A small image classifier, trained from scratch.
Model: 0.601M parameters, arch resnet_bottleneck, norm batchnorm, activation elu, depths [4, 4], widths [192, 288].
Training: normuon at rate 0.0034, 22300 steps, batches of 384, held-out accuracy 79%.
Data: trained on larger renderings of crowded toy scenes, 90422 training examples, 94.7 epochs.
Rows from block 4 of a small image classifier, named by matrix and row number. Rows with one number belong to one channel. Each number is 128 + 32 x the weight over its row's rms, rounded and kept within 0 to 255. All counts start at 0. Numbers have three digits each.
After each channel's rows are labels from the 100 images, of 14848, where the channel reaches its highest value: "top examples" is what is common among them. Only what is clearly more common there than usual is listed. The data: larger renderings of crowded toy scenes.
# convs1: 3x3 conv, stride 2 (model.blocks.4.convs.1.weight, 72x72x3x3, each kernel summed), inputs 0-71
# convs2: expand pointwise conv (model.blocks.4.convs.2.weight, 288x72x1x1, transposed), outputs 0-71

convs1.52:109123076121103156170093049113159114117111120179153155119149115183131186142167135073128101166175142139102094071105138091137127179146132110180120156172098146132103071094121170114101110170156157136136115138111063150188
convs2.52:130122103102100162134082146120125115160132070126097162170103087110110152153143099103117140115158141150090099140120120108139107100161141093147116168160112155104154138136127132130128145124103136154091105115079149143143
top examples: house

convs1.65:136133074115140108122097192119170151114096127120134150150097134118109140086168042069093149110141125101175188108121128148112164122123087181152157140156153108131164116157162173166118074099110159130071099196123086167163
convs2.65:153126109150161117070096127094124119146135095162143141119155072151126085094092110167130090141120095161117096165101149144101177178126140170144135120117180150131173107121096164105079148115128120146102149181125141095181
top examples: barrel

convs1.9:093162177144127067135104081089081115146118138111153087145092071100136113163132091129096112130074138081092175172061141129140105104155160095104102088042123092159124068126145136092135151106184152092130105117104126106146
convs2.9:108108118162086089112116122132133071097179165126100128199102162157126122163216102148092098085221158063174111103123129150139168150175097105164096127141183092146131153112128131123077131128080133094145172073070163134124
top examples: mushroom; largest object: mushroom

convs1.4:120147181136091100119148145099150184139097115114165042109089082148146138141141155182141060145111120126118086096196087077143106165137118140102114062138183096130043130138107117098143108090091115118117130123156094126106
convs2.4:157114141150140145105107199187115156124226100150129118120131106129148115111142114114150107104148158125091130169136117130165118118117094118120154139144109188128185165114073147130130100153118154174105151091125126148050
top examples: umbrella

convs1.22:122125117103130159094141115119163086153090099126094168127120137133107142169086101097105142131073092059130219134130144119091070114087167083108113135106103079118148080077100150155129152172162131106068091140132139070182
convs2.22:098187184110136192138137117141089077169119133116110106089100177219121155175140142073107073148110162110156191096136110142063093165177064111128081127107114162150087094132125141086101166102109177142143140135102099128139
top examples: barrel; largest object: barrel

convs1.7:131099132141167158130057154060123065100108119127134123121138081159099166128150156100195121113085174142131153131109125116083111151156139047106116141100091154164196098118144101090159096102143066122107158106148155070103
convs2.7:143173121117118124145120096076077071151136125155130115107080160196118144144139148124095127152162077127101143144179106106168201144190186166129147158067145130108185156115115102195098127192096082166067106194066082067065
top examples: car; sofa; largest object: car

convs1.53:099133091121104121126130163121130077128129149107122209062139133176144135146081147149156145096158137099130157175135151085104137133138131126169121128072151116104186110143149112076206129181155139149114089094208067175115
convs2.53:121124118139147141118138183148070098200128131171118108134073115143099086165126110094151091102139157105162185128132123164058143121201070150126090087167114122084157146159214167062151063142107148095132163164068151118165
top examples: umbrella; largest object: umbrella

convs1.38:112076139183045111113109164126136168098091080139143154121117114152099098130141209142070103098095127163168141156116130147136096094105161154119116179138134177115063108137165135138100149115077130160108094168114112051105
convs2.38:157114149144135113097162122181138133110173097111141080106127113123160189121106091147123135153080179068158112101127146089107086129120167061116118145103070144019173074123131142175083130149133158113149126146115174101106
top examples: chair

convs1.43:092156127137137137111121092128160119128118146083187124128083157043101147180153169096166134114162083173151101100137133183069079149129143098131078169076163108115137190072152108135203129137103125105151107119150143129104
convs2.43:163191144089132091093145152111105080148157141109129166172111110150142122094129114077166084134085094179120150163150159107177091103148157120146116165103146176124123108145059128078068078123114144074065141097166150114126
top examples: pine

convs1.19:128126102157138120143091124137073123130070132132155082166159122136117153117099173107131100213115145119094146086145113095061186159095191141107125142170112095148097128132170174100105136137024141154137133109144095183134
convs2.19:140111130115135180111123079157110128125147143178134129087078162151165141144122044083188120096100201129149154076120136171075123127125108135106089119114150121144146111101117101199115102065132184117132117124117140176121
top examples: umbrella

convs1.68:099074094139063165057085184143115152071070089146085159092117098175114161156164106144100126198145174130134153115117165135107141140099097084165147121109126162118186108087162115143169144080141113121111138129142101109105
convs2.68:109083170101067102106110138167116104154178128106144106103128128144115155114141120155072072080156094107142093145091119090160147104165152202176199121131138133092191096173103100113144098132100158082137154116100122112141
top examples: umbrella; sofa; largest object: umbrella

convs1.6:116202097107140181126075111061167154143136143165127113087116062160148164161113120184117041167124132097112149115139063109119104138107123087119107092136115125135089084102134150081126090127119097126108124052096110116105
convs2.6:125151183063119116097134157155151124150069140168147141155146183128165154119118090116130096105144115130162081089196205088174171084170174185108118149146163133105123150138138128158159148111115053163051142091094149135148
top examples: house; largest object: barrel

convs1.0:088139127135138109078142103072151095125117077140075141157105103167069091173125100074079113163103151107107158147151097095136124091176165128134057138137082100119117056115118104136158113118197143097170122150132135062142
convs2.0:113129148101143143110183228180153169128069110127151127110158186126103085116161144128141164106136114114118139220124167131164142151084150126173141110135115040105061112147137110080124097159094103175096149171126112186141
top examples: mushroom; largest object: mushroom

convs1.41:159123097165091146115124092120186122121084144058149142076116080106110073150203098166107131115161209124189172133135149149156150142110148098099139129112132138067110155148180120170130144085137136203109124132147118153116
convs2.41:115153139137159136116189098158118094150171111162106138157122142173110101107143131042147128105103094089126106113097128160155098090103132114153132074094128103148133098105090049116121149095111145132054122167105067132095
top examples: pine; largest object: pine

convs1.54:116110084183060065123122087139127140109116136165090110072134144143137127156108182193084101163153185120125122140174106106179141118151134125110076129139073135150135101093132082137194137195128143112103078130090118142081
convs2.54:070106074150152194142177114200132142109152079130138083089195121114127114074196144080130137115133096153114138093116090136123135141112153096077167131168143148170111127129147155154085099110139070141109116167148117068147
top examples: tree; lamp; largest object: tree

convs1.69:060125127123053122112092160097150090151169067132155123110145136097096111064142108104134122121145164211097129128182163156111186103052124129149133138149119135090153149122144088137097109187157083095107139138108176103144
convs2.69:139182093151112078172132164154096163166095138100170163138100180077107125082166131124131160158191089113120130137178159154190118081108151097155120157169114193131138195176118135150160127121152119106082160147098163106133
top examples: trophy; ice cream

convs1.20:102108147066094109133167134087129093099155087137083134126118179133068105115189152051139144113116112100108118124142120107143159152166084152152075063130051157109153094138107085126087125159196143128126084166102110114121
convs2.20:128120129125166136176099115123087143170074085157115148121167067155035153078141100090099074124091078158101166110140077102070112120173119163171184106152132114117182162156101090125106162123167164082136121163154088132102
top examples: barrel; largest object: barrel

convs1.11:132149131126077165140114116115131061157093123115090140149105103145121113074156058170115101127107152094092139110169154094124100212109134067137137078175157144132077087118122134103168167093154175182068100118155121143157
convs2.11:136107127142117195156119131098121174091147127175164163088182186148169144107092102149183180143113060103165115104137069167093102089165163092089152080132113074097120105128145134151165113095121096127159122148130132056184
top examples: snowman; bottle; largest object: snowman

convs1.34:115085166126144066068143127125137169151127105108142126148115163158103087091132132127048130147138141148120172125127110112189092112077056124122092143129073113148092097081067095187131090110147164086153160123178136090149
convs2.34:106082149118180115122154159134172139182097126084114129158111150135101098115166098142114080118095072095111163136069107144132071174146156130114089093125127111123125120125193141106086085116105138078126119136136087169118
top examples: barrel

convs1.30:109134099113094139122094086118166130134090119200095136132082118175096135161144120117069145143097172142097133158095147183118108102115176039148122115147055112084139061103135132129124153103068097179163115159148123090134
convs2.30:098155194148122109156110151123088164121146077110167127131113137170152122130155098136149073164109125096161119192176118175117113169132086096177069145136165096149110141122157185085166122113149177062103099071076147099118
top examples: sofa

convs1.1:137116136136096094110128142134129037166127175074145095109096171174096053160186100125128118148138167148133127132093137092092177167148102100134108125073120091077142128177157093168129128084145108157160148072166152138164
convs2.1:102110083190126107104119076127083097132099147131139103086132115122120090106127126177133076103121155103133138178143109153124133148150087116100142135112100138149120173119104134160113165155157165172112147153103154161136
top examples: light from behind the camera; pine; tree; largest object: pine

convs1.48:134134150117169138122143112171137074128105124095147081132110136129136123146073086134169074092114083105141164084090157120080110112124163129093094136095139065164161124112044154069132128139168179117142186156189171133170
convs2.48:079130080124136101057113107057134129151157111147125150085166166131125082149163200135169125181143058061046167119124150169148165161137125158125115125150057105103115204198126137134105077126129125150125131167126146145106
top examples: car; largest object: car; mushroom

convs1.31:142145063104170143154178139134135089109145114149120121082114114125071073078170094136101061120128156158096158123096161136108140115194119142104154110062076168100069096140157083118164110104130061130148125088096152150120
convs2.31:158081109123216126142058118200150170142104160109187080184201070129088133142146121121096117104126168150151151088084125110152034112103126113109130122144110118094147151170100164191080126137149135142151143076087085112123
top examples: tree; largest object: tree

convs1.39:104162081132116130131127086101159060215156085106138154118133130094095049099161100103133108126131116131116143079138145135142161156113098112108104125117120077170146103042143098135157152092128083090140110117054186113129
convs2.39:128151104079086135095111112125112127148208176144139225157111128127152180096151080141141064138107162177162128173126149151141153132123121106131086097081104083108108174170156154081181089178162134140123044113153135177142
top examples: barrel; largest object: barrel; tree

convs1.70:174143133070153145141146137152129142163154162099146106116101191105191147062168114116166055159106139169119135133179088142106142216116085144107164100184148143115079150139127154170166108099159141162162111142131125151155
convs2.70:172138157171117130127064134139102160114109116132086113111149102186119086105072122175197138108102087095081124178151168129149134094103103172172103141113164062126142155127139178124040124104107132124122110179115112114121
top examples: barrel; largest object: barrel; mug

convs1.14:181141099142121170128129119148108131122140151127114098107146109165092123145136145101078051129132175095132091134129100152157095147102169110146128055121103118087026123152130136082112103131083167155141083144150025118112
convs2.14:098099188165143177163069107103131136092152130160151138136145121164124163138173162099142104128099160153161155077121072195115177172120178146109123130144141159157093166117159184116103140137128146125156161131063128098118
top examples: lamp

convs1.45:148149202132114135125126117085121148113100097114108159067146166090113156139106077145087137115105101109129066167156134094162062128110112121102115051129153101147091115124099090125146157109114158039200089113127085135093
convs2.45:098181078186197133123133133110107166104146111066145193132139165165162089115101193107119134120131128075106125105071082111154129195081144090068133149120122147126131093122151115154077123082155106101118142172126132104172
top examples: trophy

convs1.35:085117133157121132160161086135116099129094135183167087168104103150075106150159115062179186134141095159086124114071122094075143143152090146165124131154120085149176115146162122101100166160120121100183106168190163111173
convs2.35:098156126153101110169100125129130159141119128149089142099129108106068113185130073092142090041079098144134112111086100163132135101105126098125132118101173114164113144175166125140129134091133089103180194114108115139149
top examples: table

convs1.59:098124191169143114147166164120068126137138123185126088127120111122135118128019104092136101155168108211113144181123146121123165129161115181136137149137091102139138117134048102123088086143119144088100123133114109068149
convs2.59:155111156123093111127196083081047172179177120157119075097125151138108089209122123108147079112092167104121134094142173150096168154138101095141166072164130159117141169150137154151096080137079086184115098115142118138103
top examples: car

convs1.12:082094142098123132104174204147087137127153126144119126104107120098143148087161100048104108117064144174138180154098137153190157152076126095149142154140081137070165138104108083147110087137118141112038135123145105115125
convs2.12:123169148062108143138140140106151085160167158099138111143067061107096127093121097090147130084131131097116117098158134093104165142134085087143127163074154096116143074142130095088210112098028147094183155125135133102137
top examples: mug; barrel; arch

convs1.33:138151129047077086121095132046179147110127125058098121116140101112081142105141088174095099123096168119149081181121126138168097079117156169102089148120131166111149154122153112165130114062138151129126113115073132143077
convs2.33:083143129152121118181199109131178117173144135109187082116090117130115124044059160182124133075080191104177153117112113083104104120135158032137101119128162120192121151118119124092086141090175204140156131131107174149155
top examples: robot; tree

convs1.60:130083179116124090158145129182108128196198162142138159162164118136146147122086100138173139175131107123088192136130163130051145147082097083146131095090112191095113122115127149103083121143162106060096160146154125123139
convs2.60:115172156167145101188182159135112071091094100082150157065115138132144113132079080117138149163141089157140138063136140147166128053192121171134067146144085121112197164199068101135089091146111131188127160136127164135128
top examples: barrel; mug; largest object: barrel

convs1.56:097132186135095075160152158146124135160120131113140133174177114156158137146121063128120144141088125153090171200096101101106103102138112127061115131120138106159067146163172058129080097156147120084126080142117049151135
convs2.56:110155117098163060105139159141161149077144172130078106136105149080153164175091051150100068084188128149137111089106111104163152095128160166136097096146129063165105171100155175152147086084138139167146125111121218142154
top examples: hammer

convs1.5:105118117120144113120128143092162108094175112107156140154097151133099175128096086083065172119120134124149143109136156161121142179130142166127146178136168127115110114198188159135124112076108133064152063074081059066144
convs2.5:188140095122107067090147157092178094086110190155111096152185096107141180116197096166130117118134101112173140149134122168146109164102175180113129141152158098124147094107191210129168201145209158172192144110117121094071
top examples: sofa; largest object: sofa

convs1.47:058165069064127117123101145064143106112081131130136085112173126118122194110153158127126112129106124093145045145153097131150120215159067122110095083165120163110150139136126131120154134098192145110156147122137103147162
convs2.47:118108126148109163138146144120091132133124167170087164119121131165215118190109059147096092178093119127096057136158079140102146145127093085060099132125132188210154104107138111121142124198151101147165090198143076151154
top examples: mug; largest object: mug; lamp

convs1.10:121197176119152124163120144061109099090089165151111118162150105089084152136123136124210105118141170118168124207182115114104116122125143153112109137154199150152147145192118136109102124115144074148051119119132148120095
convs2.10:182135176088120171149140121113070120088133082159041150124155179071163101123156121147116119082151108043104095118101124146128135119171151122209118187152137084114050123111091157107156132129167141106145132124156056075144
top examples: car

convs1.37:114136170166039157132148133128159082103136139124151217061104156126137154095093166137097126079098165188095147222125159147100090085106145106134127148083106102089150135137093099128115135136141156115117138119112108106092
convs2.37:127113139131130120130154074085119083197147079088099126129150173111060092125152129101178089127111149154121136181118111137158131160124115129086110128140130095152093049163134151124117205146165137135102169147121089126167
top examples: mug

convs1.24:131155110133134187127085122039117097134103141087102090088177101103143104145067167161118125162136143100151088218180078078117119121134140130133128105168160126191100127155093146098152129149104132152130100105131063160114
convs2.24:099116124096110135120119138087092129127153150148154178159139138166145087099122161135167124133118114109120078145144093136139104108117105114165202133120091087138080162094062086163135101148126077091140174148085116163121
top examples: trophy; lamp; largest object: trophy

convs1.17:151115103173100057119194138175134143113140166126151073128139155179101136153157103126119146089138146177180158109105142170110136099062134094147117168055184148140147146084099124132135165060174122109139155132185111118112
convs2.17:128185111172133091120086080125142096149144101129106124114109110137104101166108157142116069123162183152109127174143120158127099202091134174158201105095094112133186108112163143121139105084117144112136117145150061106147
top examples: umbrella; largest object: umbrella

convs1.23:145169160125094100159075105160109119153108134108152073155137125125116087124115127136170127128075086089138112150196133077158060110107155133078141157167168119153128126107083086150182190105133186132170172083149174154136
convs2.23:121134168123100098138138096072103158130121205094138055108183120112158176095056142175178153076141098174062172155120109106101112137113145104107112139124124160163106171162133113215123183111136080145122172099103095153079
top examples: car

convs1.42:124094144110144037173152166180125154167185123170090118138151122165095095135075138085101111156140124118076156162115108135111180174131096157105168098158098117146091114150086142145080106169086071108167104133088095116127
convs2.42:103104123129162131193138144189110169092100137111064159131107108130122117116182149127151151168157137098110147150140108159164106107175150152119072110184136122143087134145087115153085079118129074126078188107124088090021
top examples: light from behind the scene; umbrella